Weights of a small sound classifier.
Model: 3.72M parameters, arch wavenet, norm batchnorm, depths [9], widths [192].
Data: trained on drum patterns on synthesised drum kits, 26041 training examples, 110.1 epochs.
Rows from block 4, named by matrix and row number. Rows with one number belong to one channel. Each number is 128 + 24 x the weight over the matrix's rms, rounded and kept within 0 to 255. All counts start at 0. Numbers have three digits each.
# filt: filter width-5 conv, dilation 16 (model.blocks.4.filt.weight, 192x192x5), inputs 72-95, a 5 kernel for each
# gate: gate width-5 conv, dilation 16 (model.blocks.4.gate.weight, 192x192x5), inputs 72-95, a 5 kernel for each
filt.45:110148156125172106124130109103132113101152086124114133138108111131135098139118112125147117155126135104155113113137113099151090123124160106136118115117159154129117123147104131119110146133150104129166117123144121094136139125070170088122144100162126117152107093135120139098152091119119153072141126139115145133166131171141163105152094128150123116131127142128104126
filt.46:115115125132185187121125128199133119141109111160132129124105122104147106131142101143117144084167107146102174127115124134089128117131078165103141127175169092162143114129157125128108139120121096126144149139163132176115142112181158142138117129121131119117092154110132117103119119143154119152132126124217148104165125147128124127119113151114128142162142138137102153
filt.47:172085134122140151121128148116127164129118118104112158082151119116160142142147166134155105103119112123129126156135168091090174114136124184091126133127142095124126112049172119175136126083132103119097120114114127122077157130139101175119168119124192113149119121143151130103143138139130135170120138128133140113133146122128119129100149161118109144115077120124125092
filt.48:075133102125181142097111122125185154129146099170133154123147139112113105152176138089144111101095175105139178113108125111175117162124129139134106135138159127105127111132109166108112103127109105181109094128150111126133100122150164131135142062167156123143089201132147151131190111135116155102150099143144107133111144169105146128142111138120117111150129110138136139
filt.49:144120096139136149130117135070105176157121120118137172092122107115132132116091169148118083140099134111188092136149111094088101136133170163122123121085171107147100108117110104135144150104115120155149091100131144123128118129083119127120132127136179164099116082150146113103138108156113130134159112124072119113113147145130098128147114156135116134116119090105117148
filt.50:111128137137101101138126137127128126104117162153101139083123117104132068129118137131117152184117136140117118130126136144132133128102137128132145160136117172129153171127130131094134155125122136131077180110144140086144130119104058154117120119158099126130148136128126134123181105155104146115117135149097063176106109136139115111129101133121136109120140115133152126
filt.51:129145111142080114128122144048111142136122163136138162133105149138128108130089133134128124144131129139159112106138142090142112144083183104137115158055146118128166058147107103106169165133136127079174118119139164140134146140059149105156120142076130131133151106132127125122129146140133114069155110155083192100129124096122114112131156101131117145065127113102092120
filt.52:147110135132150145109139134119108153118118133118127131097124120142136116121120169123142127118136122143116133158129141085120223103158083154105168125136121088153095116103150102132136130104139102131155122116122107132101168123136100166117150105098131105141145123142130136082104163133128120151084131129167139163145128119130092143123166115105135117131147120118135117
filt.53:071123120106171156113138130095148150130178103157142155132104126104153143177129117138183128150130130086122149126142150116147122156131151134130148142120137118123138097128117117125119129135156117168131134098118096127112102116154169140122157084143144136171126130125160140131185111159164130080130120128140131134132125166139151104127120126121144137128117171133112132
filt.54:191121132119145150120131093100093146122149118105129100129148169142145115134137150122144069091110110124174117136137120069107116077147122188123142092119173116116095122080139129137142158112096102138099118136107144184127148118093112120138150107087168130165123103138090129094142132109123157157143134118107155105145111135090138148148172143128141097147108108069127084
filt.55:175115150159142106092121134132073137134108108115154131132142096127111134132058123140137113170144128111139079101136140111120183133106116140096129163126143115106162111101149099084143169145122148139153094099124155116086141164134089121108092101095140138122099088134116138098121151114153118103088146140135152121130160142131096121107117151109124133106119133105111138
filt.56:103094158127083145086110163089160192106131146182141131138149155139155146098123165124122108130102119110189136153127134138124134121101177141112131134069140120112104114137106110123178138111152143142121119097104112156116132171076114152125138143136187114099146201166114126139185149137104146130127125155070100132134107097119126125152111120109130121138102131092137152
filt.57:203141144137118120157140098156076130126122127099118117124116141157154139107102153156130114126108109128142074134137123121107120106156117130146137105135096121109099111138123096138110138139108132090150078131128173145142170106130084124107132131077134123129126095122108118130089153114143105173139160112139176130114136111111098125094178100161095113126113122099147124
filt.58:099102102124116098128169122136155124162117145144173137118127090123132135118117109146145123136153099113107107160152173132159160106125111114099141133161154118140113145115174145131097109113125134129202120132119139141111150122142177127157132116131131149130145150170162159150150160124117150098101145111132175111118145121147095120119133061117148142151159156142123096
filt.59:124117092145097105157121138135123124150119159110124093122102136140105124119115102150118141139161134132120102103148135140174110156126130095154113139152073136120159173139130144120109096107100155097131150110165120087129107124110163103166123160126121155099169106116115118121125131110134165095140111129113140079119146094149164134101145101129137147173154121111133073
filt.60:144139130136173105118144113085116126154136092126107161135122149109125151171112096141130088154141113127163108106131129121171117109148158126124109122090144132092130121129099133116160171137150156198175151126100135107138162130132127115133100113116120126114077118128111137115182096092152124087121141110079157127125140194087163128116081133096094107118127157165133174
filt.61:091120081117133089100125133104168126166132146119157160160135093152138131147147100121125136120159141116133129114129129134148151139134166071101086103099107134103121125127144157135130121146116114154172116107131121075124114133115175141128147131176109156112109122135153139142089135117111136089078125111088159134095135147126144136130061081121123098112163127135133172
filt.62:082128131100115107106130136093141126118141146097125139109149099106104132159143125124150170140143134118118143126114162173168152137158191103116114125105096150119124141136136140156137046123131067119159130149143102053104113123136164123137158154195131117138130128143132158179131128128137166099114140121085081123117113136150153128130090140128146125130098111131121096
filt.63:049122120134101111155130111105179123123156171166140131115121107138110106128117128109126189173141138119092133131114115159178127149129168074136110136127094120113116135167124165110106073139136119081139141171146095079140105096094181118141129170150105122135180162135141117138146134124134173072138120132103083117124120114136119091122116105120116142130114157158124105
filt.64:084108105153178093100128119127163139146100102185138132080121137131165133166128135142105127167136131124126136109119099106169157130122136105093119126135130102118087141117134139131133119105113111172134150117144140097096083146142121127141128076153153145104099150126100102123187130156087137090119113129126108106125134153115112127164068084102139116095111118120129169
filt.65:153115150094157149137135094107095141110142102101094146129136089131101145098125143115114083109131138163151122116143108090076113121164117142108150067094171077150077132103160112153117143092112110163125100157135126150119123070117146155111143122120145112135104083068143117120092127119149104149127146075109141100128122173159150124148125197168126097129094107135136157
filt.66:155156136131118163117151127107114110141130138082113104146117135157096141100110110155139116126129092122129114094125137163107133143183137140117165118112099078138115133137128086135137107134111081132162146183152108156134105126116155147132144172101089154099167088082122147137108132160157120154113152134126138169126159111146130129121138157121152134152092149072101153
filt.67:123135123134126100127104143067089118115129151141111131100141155086123093148080135136144162179124138128097119112139125107140108143139194103166127142083134155114098105130097115136134186117120098151101142091107107101118098100118094096108119153105127143129120142122118112127117117149145146078150107142092121101133093125119123098103112122125133169063185107129080131
filt.68:111121121106064099131136124092130124110149152101138115138117089123097122130096107116123132171139141132137095127135130143133116148156187092139105126073081158117138111179095148133167095132141116104152119148140120061155111128094151120147152192157123131122166099131116117132092134111155122106125124101058129132133121129168151088119149129136135129120149103144096131
filt.69:197172138126160102138125135123078089111136104120135156123104133110113109163093097126115125130130145143129077109132119102114077155118130133155125129125162145129137112106083089134125177157131141142142146104137113137145134127121081071089130109089101113132101088132129113082128104142124135123161127126136193160150125170134119101091094146129128135152105130104140104
filt.70:169115114109107144116124117057091130140156155111104112130162124102115104089112112122107068129153139143184134096131132093113128138123184178113120129071159100137138103131156143124116168097138131125155146136128140116102109124058101146148123151112128129136131098106089147110140097122122141127118096127054144127124108127103159137147168140112157121089134116110132098
filt.71:200157117146097082150109138132080088165104152087136158121127161140127105132114087173135145126170108127132104114125143139118119144127127140149140144121146121132148093130117085112158186160116151106100123095104103133149132129132060094130117144126075168128155084126137118139130133169136119117120136125126190159118145100089139128109156152124145154121110139079090117
filt.72:121131161115108141100184134124164123132106176142139101127157116108120088100150106171094130097145064165129128133126147123117154079135134144133184114161109157146102162093111126160079125152118120125107138155135139123114162105127125117158139126140123111137156143138115138138142137098091172151105184118132116134180107095125128132155162126116143123129141145130168110
filt.73:097112109125098084127162134105155125114124168109146117115157127134151159123114113146132120172143120126134127142152137123201112133149159074129123122113112148134133141155123142173128111124136160126134147095133136073137158146103170126156148153153126096096147117138124121151158124125135167053114128106098112131124159116158147107104131122144145136124088123115138093
filt.74:120116135148125112137122177118140163122122128141152137091120109151112163157101170110134148146102137129115126148123116138120121120137145103158128146111068143119112080127121091179165144137137111127058113113110113115131148141149092106103120131152156116084105140140136084115109172126116112139159131143119067100131131133146099138095107108161112156109185077127114157
filt.75:147096145150156131138145123110117140142143118133142122101135052156112081104087129157147123146135106093120120140168149111132112125124167139137150158120150152123155112104138134102092161133109116126126162120128129088147109123148094125142122133115132123139101113139135106128115127137126160138125135146112094090151139169145131100122112133090148144086166164130103144
filt.76:105100121118065147127112151109139148128139171080142159133144093151115127135127135129124152148141131139123134133121135156144151154119154114108107132086077117142125117173152135142172070112143145106140124123131119067140114137118144146117136200160125122115154116135183106154104159141127126131101123121089075129124114117115130097122118136110101147128164112151133139
filt.77:140145138100116152146128115204124082144137127069112147127136103128105104120180121138111135051119112138104147149113113166119102142148078157160137109178111149110106180123084113126115111174117112124091115148139147118151113119190139080112137142160103125157121099145122127161121116150138121162137129109148121135114110133108137143166136168143114117142110130115133128
filt.78:134136121141164116137144119141114111125101098146081142114102127137106105119141124146129114154115127142148123094142143085149091150127131111136133151135110144113151132161146116103131132142099142155077141138103135099139127087144111120150088129127105129140091130097152132072152082161147121107132129112111126125120123156117163133116141193149130180135087127100127115
filt.79:165157130139180111110131110144116122103132093141127122112126140116158124172127123111134152109114132109099148087122114120110119114126132135138140131136113134122150116102102135119123180157141123128109127103158131179109132145156094102112130118112131124120102149087145120130106133143116127160143128132175158152129177158118117145133113130158155117151166093116119132
filt.80:167115131155133114128118098087103147120106120143130133139112124117111108117081149125122038165111147132201083135127109036126130133128133121117103125088125127100139087120122131096169179126101162143145134135120166141130135119086109159127098100089142131126096107125143107073125125088125088114120134128090171136143138134120118133143149119115096120099128132133116159
filt.81:155156141111185114135123130136089126118137126107127143144145157111146143122124139131127135100105130126102153135139120123121108135110093171140140138157175135140146126069130133140070181151138109147113137112187121162145123147170096129096127097099142121131112132128159151110146119165129136114169122138190159144143118143114109107134127157171128093158105109136148117
filt.82:089125116143138139150166136052133111094131109149110130122173105106180129181104126139144133178146140108130158125149120148165115135118195117134144143087106114151137136177137168164135093092132137190141156125137089107117169136134139130127113106125115097117109151121158127157139096143124157094140126149083101112138145147117134103086048141129133138091134135138127165
filt.83:191134116107103122093141105153093126166157157072083136153127082119130117103112120158128156124148098129099111084141135140093151132168125151120153114172101126153115185131129109114096129119143122111109139104108123098112151124132101139128131166133142151147158064069141160114092130172169165156109140116129149144108093141108152106123159186128137106158107102095128115
filt.84:129158136177098136144145128121118072128079137111102106127145122174148130121140128130104111115136123132175132125137089129101117119097147154152150166082170156111185109144157169086157121150133172127160104125123090135152145165094125105138083101128072135082138149132120120137116129113145120129123136125123155149127141071134095103157105144146120129097136149172112198
filt.85:158119153094187141088126147141122148123147074145127119131129136143141126100147142125143090090130143127132165123100150082108148129131073203087136118137208091139138123041126113145100177116138104126108133159124160158116103129145104132119142118136144110160071152116113139079158133152124075153118122137170137119170099165112122120144163163094134137127095124116125111
filt.86:156094097135087129117137141070112129166129135104120156135101160112115165121125125126159132138143131123155110137142132139116153120148195134115117141072146132125128111165147104087169130104122145094142154113098142111118169119093123137151113177128150147116160079138144122146116133130179121129103130117063154108089149121089151142080129151118120132104138104121130137
filt.87:170129120123125175145107198086072121161150134061124154173153119172150154120100121149165106141133102088124116133138181141101124121098124158116111148120116115157121126150158120136122112125157160131141126143109131136155139192130130136149150126102112139119147087140112160157101137126123130142128124177123145117140129146152114117115162193108124130134106128133159092
filt.88:097163136123139088124142142127154111115116129139110144052115138134138100144137124117134163154097155096089124118117162121193124171091123092125112154157093133068150117125102151109095135134103109111098144142151114074157123124134130136138143112149093114150124115129132120116200089164093155072128123145142099187121130138115149114128134147098116159125088107155127096
filt.89:135144119141119120171121161137112123138093127106098154113124099141105122130108169141109146153097126152126126113151109145125096128110147137165158147108119125142108090107116099121174151111131111115107154120110143098147124123133087137097080139149110154100117119104159102153130116157129107129168130155139078145124098139143119117123095164135103154080133111108081181
filt.90:154136122129106131156142116125117098142123117105139110164168095152111155136107115131122107145134124133152089140122081155120138109133104125134132084125116127144098144131141140152124111149136158172174127144107084128145139117137150115125110084091078119137145088134113132175104139110147130136118133125134183127139107078136109141133135113127148122120117170104116159
filt.91:122094151144087143102149131153166131134103151155155122128097162145121118107173119146104132072131117154149151145158111134122165109133138138102143127116114138156137147131140104125179100135141140095094130106152194149125143128090126142105107180147122128092158186157149120114128138143110116189080142123108111147124144117098139109146127121091144091122139161124150149
filt.92:164127110134063136143130125139092124144130176128128116145139113141117130068078125126134126154125140128164075138135125146101126115146152132119121139105107135145151107130141138108152129136146145027141116122125173134141132148085074138139129180097106143115165088127098139170100115135154132166128110127127118136111140056152124112111172117125146149114130156105118099
filt.93:122126111131139106147102102148136127179113120098180153156121133156120124143157129138101136123126131152129124140111112119139124166159135111142087106149134147068097167145103103119094142131100143146127121137109124095163102097116127111157094108162110148107116113177148148126131164143129153118137121105110124134118116144089132172152102131135104115149142102141144089
filt.94:123127164106143057099147158123114116098128167118150126138164102150106121131099096113135153173141111137089079091107148096163120093129106085122178135131100133174123113144142092140121128158171111133130135147127112070125137133164119103102142109141114122146134096126141140149128133109139097094113161136179115113147091116137134137117157076134146122104107111131123164
filt.95:055108120112174081157138130130182147134118100177157126112095125155142160164115149155122147160105087144086116161128141113163138120141103078146151130149105183135127118130111128152110111133122141152135112127145087094140128118156148144140136105155151141112123162180148119105129176126155112077124149094160079128125141154150114099112098086156114134168131093139131134
filt.96:087145116117154101073178116164173157117134096166125144104104139116161100110158115166127137143120118126110165067166124164189113140122113110123137115157123128153123158121095146128100127161145105130085119091151104099105127114167132101119135136171159142147102153090154111154210136179113101078128121118145087120127121134122160094164121133124153132164109121127113129
filt.97:155122128159124144138117100122116141125096121105112126107129093124142139138112173125114073123099125149180126173135093063116120117143140160143124100081146133132128088136112143117171123114123148132140084126124148135133150101117133114120099104130170122107107111184131101119132127123112104129160119100116148088151168110134111141111148165138125100081111146114153173
filt.98:113127137123145136114099155191124149098092103076120126099156123114134128136162146101087137138126149173142142139113117118138140144104131114130113138126140116141126121176122110141162094128147138146154129137131144086106116116146146093129106135128154090109090100163126122134114154125120163113129079118119124135147103160099094135127047137144083158130110103151143141
filt.99:164122164116119123126168149157096107080129135101154129131074131165150116134092101117147172143131130108085088121121152165091147117119117128102140140163141137153135136129147116130120159137177089059153163119147146140158152150111077141113143173109079080146145110152126134127104116130124125142098131153130159134162118136136131076121144115068159127159163163146114106
filt.100:085119147118161130126118141127147148147121112174126119128084092123131137095120142142124109154116114146135158130116153111136140132126122122111130113124128126132131135118160115152140138116117123132097153115135164106112123134130077132108118135145122120097095183128125146086141127127116084127118134120121039159125135166144096153116124116129114136134140101126157136
gate.45:122127170139120118103119154102146119089092127131131104068127125110159097149123099130099118114150118142130132104113126129162166149126154125096148154108114101138134117112124125154134122139159101141128147129196095124112135125125169146116153143130106090113103155126101092139142139138102123125096120117091131142174155125134137104158140112099144143129124140135135117
gate.46:108128122086125119138143115077130110134168141141110100134149166141085150165101127145132168157141109136112117128125144124149124107152157117122161096131134125173104154154116098134081103136105086116155108149125125143132114147097170141140147131114122145155145122091105168140163147126144200086109141117094135133105106150169137139131086110147164085119112125063132087
gate.47:115106115142107134113122114114142141138111152126115128140140106130137102067129132139071073107160112177180141130142108070095160129104133151125130126079146124130142085113153111125159125095114162086122132115141202114091123115077118152130082148167146127104135130113143097106112159126099094152095132117123107114148127115133119142148162133138121110089136076107130128
gate.48:132132140140128119167160138083099129079127149121127124126113140138195155163101152160146149154101098096107135150167137107137109143130149097132138126082146119133146051153140143131151135103094121113149126102136102146144181157125113144162135130090132094112156151140161137116095102131138100106158147139152146110150152099129112085102133075153134139109168148134113133
gate.49:074122148116128163087118153098159171119135139140142137149138119143105145096143150113131135132115116113106198110106139153124139104103118120102139139136126114145138133154138090119104092106134123113117146088090098145133137163141150163115112161156159134136153167138122155129131131135123093132118137156139075144126078122117140157156170116078140120131144131093168106
gate.50:110117129128124180135131110136110122110141105085109100107129136100107116147136142109141137135124121106151147145104137164108101115139132180145140149132208167097133178126171095090146122101086139152158147086071105136113144099120120173148118052107150149187125123124103113177123102143163155129125141136126108136125110110114126151139108149176164180146126062096091105
gate.51:115101106140133180128112111105131137169149125109115157124116126128111125099148119127119088095152132106155190133141101112102141117132118163120125133140165152154129164143144124108115143129136111131120122144116192170113130131084165145125128126125157148130133144120166117103107143119129139138107135136099145105113129168134139149149132156127095097124140140140092139
gate.52:124110105155147117122140134148148150132106123137128124160100122124145149104116148148115116118108113138126127146162125104128137144105132127148108142094126167109142040126104146105183116100097161094168136141124133125144113170100121139161067153134152140097111160153132159092119178132150067133122120154158130130130122148146144128106118094135151105126126090131135130
gate.53:106092111150164156139143158127131123115132091126157145138123156136124137141138101117138137136148148073112148120138158103136134131123131147097122124116131105147088077133142155149136109078116137102139154143128116115159141158133138152167137112143099109112119129156136133102146100125085105118123105164156101104143132132122160119100120146081117117111130138139152093
gate.54:105136136110135096118131108067169125101168134127138080169161143182149119136137128107110103112131135119133166129124120072123141110118142110104131101045156104152133014153138155146138116115102115112167106148131110143132122142110166124120169127156114098133123149141115130140113122081114102110127126119145145145137125101145132127140148111116129122057136154118099168
gate.55:175123117122074121130146133081088136154145163087156147169137099163121140124109122147137148115141097104137144127134138157085143114116172158118140156089151127144115083128137117095132140137149137088158123154071084130159124141066133125163102154130116138153190101144137140148062148145149153150114130153115163122135089059128124098142131126101134147097179152150101148
gate.56:123104147146131158126130143159144153134134178145110105091105130133087094094131172134123187120106131147089131143114109117103143131127125158146140162164153141138112151087095135069117136110120107092141135145157179167108127129098122136117115180108163130126176160122116090097133153124134147132134133147166156120147126142141112165157118127124115112157139137116113110
gate.57:135109147109135135122168113093141139134169109108138118127137157107166141148175116202134137085137058102119167128131125133137141120134169136126160103087102140146095103129117094146147101124094128127126174118137121144123160126123148134142165151150139140134120134124141102136129142140113118148111188122107138110113116161121136108148111122109127095134128134118159132
gate.58:152132126127126161166125145130114115141136127123124104137126135135150107096157130124112104071134115136170140166086142107106113108130115160181138115141124169129133141097102131094123129142131159139118107164136119133140153138110138090154128093117132123120136123117109141130104140105120119152146113117147177078172140073108114146114138163133078107142153124152172129
gate.59:087123141153108115108104107116126151117116145166137116137140131122155104109104147131124138182128128155143150128109106118152132115130142111114130126122167110141119146151128131104105142106131145158158143081108074126101146088073125159118078101095168122143153174144127107117153135118133171064123128140107127135137117095113098137113135082130116139136166137102133133
gate.60:103162130100119097115105121109136113126160112130113159163137147127133169129126121124152118115119150103142155113093129145117137126149139107135117114129111136119118132139106098172088106146131096135075127105122087138109094141119139133076162101149119136141112154117127175149103147152151138117122125118107107162105133112135103089132134117129108116150102099145099132
gate.61:082097143102125120074145138137182153098128123179162116118153095122111107141129112111134116135144147129127147127135158121143126141134149102078140126098110113170129096131099089149133084127158105106124114174207130130098122118155196091123153174148157084120080155144134148139126125128111126112108101121105122108167142158159169132146108076093147109092164163148134151
gate.62:155078145109150125131165117115117140129124119088129086134122101104141105158136115154141156103169101146100118151125152132111145107183145172128150123130146125108146113069123129113131114072110114130147162119135110111094151106146114134145146120158166117145120092144121121130129155107163129165114160097126131085156102146137162116121108155119133107118102113109126134
gate.63:106136132145130154119111160081176116137103137167134106102125151110118124142187126115135140061129131116111199144115138106128137136126142159119130148122165136108129103109127095133125125135106088086138141136157141167129109140114135120109127123155143145120155212139132126121144132132125109166132142155153116149127173130077107141112142109130127131090171145107109117
gate.64:092160129126153121157140098180142104121134108124067102114100113088131097130123142147108126143097116141099141159113107156162086138117085102168156116204129135127093144148112135151110123109106109123140132138124103077149112113151166138142116131148126149152126095095113110112140092149100120064165136139163133132108125125121152134157127131167136148191141082104105109
gate.65:145144138108107110128146126125103112138150122080092114119103150162080120109112140149180087137131115112163120138115148147124122094157125134151167098145113167178108143125108078168145127148112088152144121135150132122121160120110117109093162109102104126144120099087112106135115133117121122117117184127096159156116144102135109168120165153165118131158125113093157145
gate.66:126129138143131140110155123145106169078127105102098118114149153107104151110117193110130085131085155130167131115126094129109137130130105136153136135136111172127111171112111146118144143111116125144103154129116152140089122125150136153124112096113174128118121116110138085156112161138142094123124128123139120141140150120142130154144148142156152121122158051134110107
gate.67:135141132130088098162099123107156106129127178143115119100151147094111118137165121116118148107112150152130113142104127099137111140121135134139108116105139134098091142096127115123150126124116141121111148095100114130134106097132125152160141144135112146142158146145100085113181095127129159122142106117104144167134103097126138150139155136139129134123078126125164057
gate.68:137113123147134118114098116121146139116121107122123124099114163167154100143156133120107116086118140154138139111120102114135138137123146128111115123128131107131131154111132134127139131125129108114132139097206181165119114129134166141113108140145148126129122118099130124117143161151103151141112110136097149123119182182103151140129110087102120105110119101118127126
gate.69:142122126142073121093139147151092145089121167120111104131148145161134109108110126096127141149127143110116133076150141154137142134114140134105130144126120125132129103111119147135132116120134105071155144148147105114113107148109138162131138203115131116116176119080137134133124149119118175106093109168137165154132133107139149115159113131116143138131137103141104090
gate.70:111173132128138115124098136102128106153125171115142135156148157123119120166129111127104169117110110147087155119106114142145118109149137108145137117134107162119119151144106103122077124157139109140121167112174097139146131118120171114110140117116097154135164149114143130141084116107129157099131151121135169188118123142145108157151100084108095093128178149122142114
gate.71:097098121136186117115120138068125172141114126147139138115098132103146137115113143125144125160100131119116117127113151070144129153114100101115103145133118127107160116146105150098074136100124124132112114101142143101109136147127126139143136065152176118134140126130149125094150130137143109109135117132160079097138141156130158132116153119109129134103147092124107091
gate.72:108106127110158090135125070171169142129148100154127113152106138108107106101140110119125121129134135153141069129118123149164133164183108100145139093170115084115124172126115108138113123125111152140160124130154148105120117103163178122133146116158158139153117093119101127137157131137152122098132122078153147088133143140133170140134132081139118093131112130097137140
gate.73:132149153146109121146084130093153150136141133164106129112131142114144112113148160114118104108097136140180108131080096091118086135103159131171113143109150138108137122115083137110150119121136150118137126125124175148107122144045153098132117124115167126124127132119099102115127125136121156143175115135064147108142128133126121161138137092163112119102121107100136108
gate.74:146128111103115106160090126097124098147120166116135118126131176106072126137131125121085133122148150187124098155108113097115124104110114126143114110113126149134118138153150114147136149122109120132128099117109098099105105114107112110135125129128135175143159102143095121109134139131116140112138120106117160100101091106098087168171129141167129122151131135103146087
gate.75:116134119133135130141129129137178136139120128101127105104142080112154160103160149157153114107100127108123127141127110142130118152112127134152141131113134121108127120150097152148146105143116127141167097103091150122149108157151181111123120161147143149131124136160098128154150127183129089126162103136128176122119135156099147119126149156106142141134064135076085146
gate.76:078117137113106119132139059102179106106148127126084091160130149164158121155176140123120139100108115148127173170122130128131149085153165125127140095102133146158134122138158150103144055133124143136141113128098140137127170075102193142126100134181112108161148151134099152156137120090145152137076143098099113164139116130134126131104098111142148116113121152113119143
gate.77:112087138131137193133113152135117152146120141060135144124126128131107138082152140153125129131144113132120161166103136124132116127107108157138119158157164178141162141162145126111111122122122138125131147134143154123129120139124179147159078165117159144130127097150122159115137148145140116111117137157124104090136096149091131125121175192145115120146115149124143126
gate.78:150135136100131143143141107068105119145162150120105103180150123114110114143117123143147150127142089136097126130127134106101120101166136156154153109110132119129094105113121142106092109084076087087114125148107105130145141132092103136160150123132128134154186090120104153128140143124185163148149156124135130128148115128142133120100143188147154094136086092106077065
gate.79:109118123162134149133131142078144116143109131114094165118075148102161077098174140139103118094111118120137179140137115095135137143103151155121114140111143111110124111125140163096098073081120113094111117111158115137099151130084158147163132140138144113111146162147184125082132108150088137134140126158096146106132157132109143111180167145119121143147087125095131058
gate.80:100157168124149131123124130103144121110130145130114132151130145168110124093144119113106151140114119137108163099116097106133096106104114125151128133119130166135132095143130116116089125179158154110115127115137137135159133142119117098087098138150116096121137158094122121110142119104131109129133154138166103159136099136093095092137126112149125096102156141136132121
gate.81:140085109134107137123113128079137175149097154121142157136118077124150156177121172163110161119122088144101133166161154158083157129142180155113132119091167124125114131107164098155168112085108123137183132097131110130124131159103150162134135148135161161084152120176148148132100159146111141149121126118092125119137152143152102158131104134100144105116118101101137139
gate.82:127139135127144125126122119164140117128135116125124110135108123140103108162156149125128160099105126127092129152111127170145139127123147119139132104131149120125117136154099144138160099111116103127134086116124129124121088136149166103135141136127133136128096130155086138145139130128107093095141113141149163109126096115123106118139082155110162121135060131090121165
gate.83:093150138158107119132128135105148111120114185142085096116177118116153107091135128119110116140110134130152141132124104100134121094121141116120146122085122119118142088122129131141121085103128114094127091123164105132131133152105164163123173141150121135097176125100102101130129079116092143108129133127147116138122197059163123159133145116149137147121122117128091118
gate.84:126141101143092137087107127126124127124116138135157114108128133142107128097142117113133119129156181114152118118114143171132158182104148138116093147117123138117148197132100155106172124143073124131124137158066144140101081119119126102139111160130133131149132158131119127160138178149132126144101102141077110165103121132131111134123114124136126175144116105113116125
gate.85:110085115150160125123132145114179142142116107167128147127083129136128133141155126126117126110132120122135159156138142113136152124091153113112131142111109118148154111148156127115126101097110115121129158157140154152118138169106165178138116141146148115102105166132161123097117146144103107155094130145109110122155162209096130125114093090122116138122150121118127136
gate.86:147103123106133161130126116074118171160147132104121173176139105134115143125123159152131117145112091130121111148143143120133146144171154123132125088065090126142087076122152114146138118103137109165149146122082101141101140119098152151129128133099161149127122113122163144117086151161134094156119141115097141102140110141144104133134141120123124106097167132090125167
gate.87:121158120115128164131162115101095101118140117141125152162145170124136130196139104128119128104134131137133181103121126097071099121109144154131131102089184103178114091122133139142139158140132128149092135137107109196138154138134109109163102126113103095150108154097115148114097110139103110137146112141097123134164086142156154101137136125118126130092172120145127160
gate.88:147140115109139124136111084145098134123153104084132129144128130117132142187116129122135137144120132120104146115106116151131113144143117132148103098145129119109105143158135103138103155129138124171128133075114056118127105093165125126106113113117140147183108095100117137140127149164167168108139115111130146134112120149070097101110094154144131128130156075120090120
gate.89:112135138120106092162135111131138091147121156156136143126133117126098114130126114156072155136142107207136120150116136105154104120143134094141111097112116146102096112152116144139128112137132151085150127121124145118156143097103131130190131112131111116145148129155093133136121107126141136099143128095149141123187093092142116131132112120150135128110127129098157104
gate.90:151157121138153122133128118127101122117105112100123120123114128111100126152114133141098141132122124164116114105133118098097147084095099131136123111123142106150119099140137108132132121112139133122171120071091097136105122148129101142138085099085125154135110111093109133093114170128121127123142142139154170134120093127099090121146101146170153148153134069141106093
gate.91:142099123110168135126180136131147117130113093085142105123126099122106134107145110131111129093136119129112105148150151136128160091126107145116159118174091135134132175100135099145105100154109124140139162155159119097132145160119154154161131100158124122110143101151104140111128132123092131164093145117147122148132141139132141152122072114103133091167130161128180117
gate.92:119169142116138095137123117131133107100153132128091132144152156163160151142117139132126151133081112110095127101135146150167118153154142100137111084131101103124086145147103134160107119120118114120141112144148148088131137152135161120134184106150089117123137109096124154188153116122113149078141118110154133180151136155124129133142112158134106125131095088138113150
gate.93:078154116134161104090094128176164095140125095149113124126132101121112144111117087124113130149155176134099128096122102135147145162115094089098095121175077113135119149164132150157114083134112125122094129140161135064139049137180150131127143134181080148108089141100135139137134087160102089095102088129176070174110151158165152120152138119119145120131115120107136123
gate.94:121113116131153156136124141083117153126119096092140132118146092171102127113098149124122078161104144123192098165125138108123137119115157127124135147107116126168148147165137111120128059120109147151201119142110098124173127130085182157107145105128122131117107081185131110128098126137124131142141122120089093123119122116178112143138108130097134136133096149088132119
gate.95:118111142118170171136150110133132156113157091176168122144118095151102136111117137101158100126096148099121155150127185116149113105138120133133145134157136115129129115114113103120116130121158098140178122122156154150137140108128135148102150115105144107180093183152125179097134102094135097139142139137137118096116104160129159170094139076107132129120147161121126116
gate.96:160115122119117156114111151123109132122163152091068118147126107075139070142133143145129182119142154118094131167135145153103149161114156175140116130158157139106115133089133150150082127086108121120139152107143102140063112137128116140122150156114151127168151114105119132146128112146113188146110114166115138113116098130110109133103121163148146146140107130063143071
gate.97:115168120117174159145145112111096098113144082124151139134097097132097133107126115059116101118128185139150164116108107097120112094137141155147115109123152141131105114133115145125120125172143132127152122162134171131147122122096148106118144106121087105113102161113130102111096114080094095130141133126123139176113149189128129147128124142124115104150149154181153143
gate.98:106154160135130139106123145157127106102138115123119089109138135148123150153106123118170128159127155102141139109139109144130120129118151106137143161109110126128114092167119125110145115143160088142104156110137129138123137121164138116096142122099117102140089140115110100148113133130166116117115118148128117182117113140122128120137101139157166138084142122098065172
gate.99:133128114104162145139084145106080130136149161114113153130143135122082104093115142108126139148135172131083143163117158114132129169133117140143099146132181169108171112145147135124101154134116088117141138120189130145130106138144116154131164142098131138133139142131143143120116112133105105120129120135162131126088125160108088161140125138129115113121154160104172091
gate.100:127125121111160117109154103141123161079117091128140145106114106096109138103128174114121070141081148156164158139145129101164133125147107122131138079113157120112084113158113117187132140108105110156150127132130169112111141118153142149105133126116181129123068159131144109100136136134100084101153158103118155129115135169064142143146172158133106137158123080137137128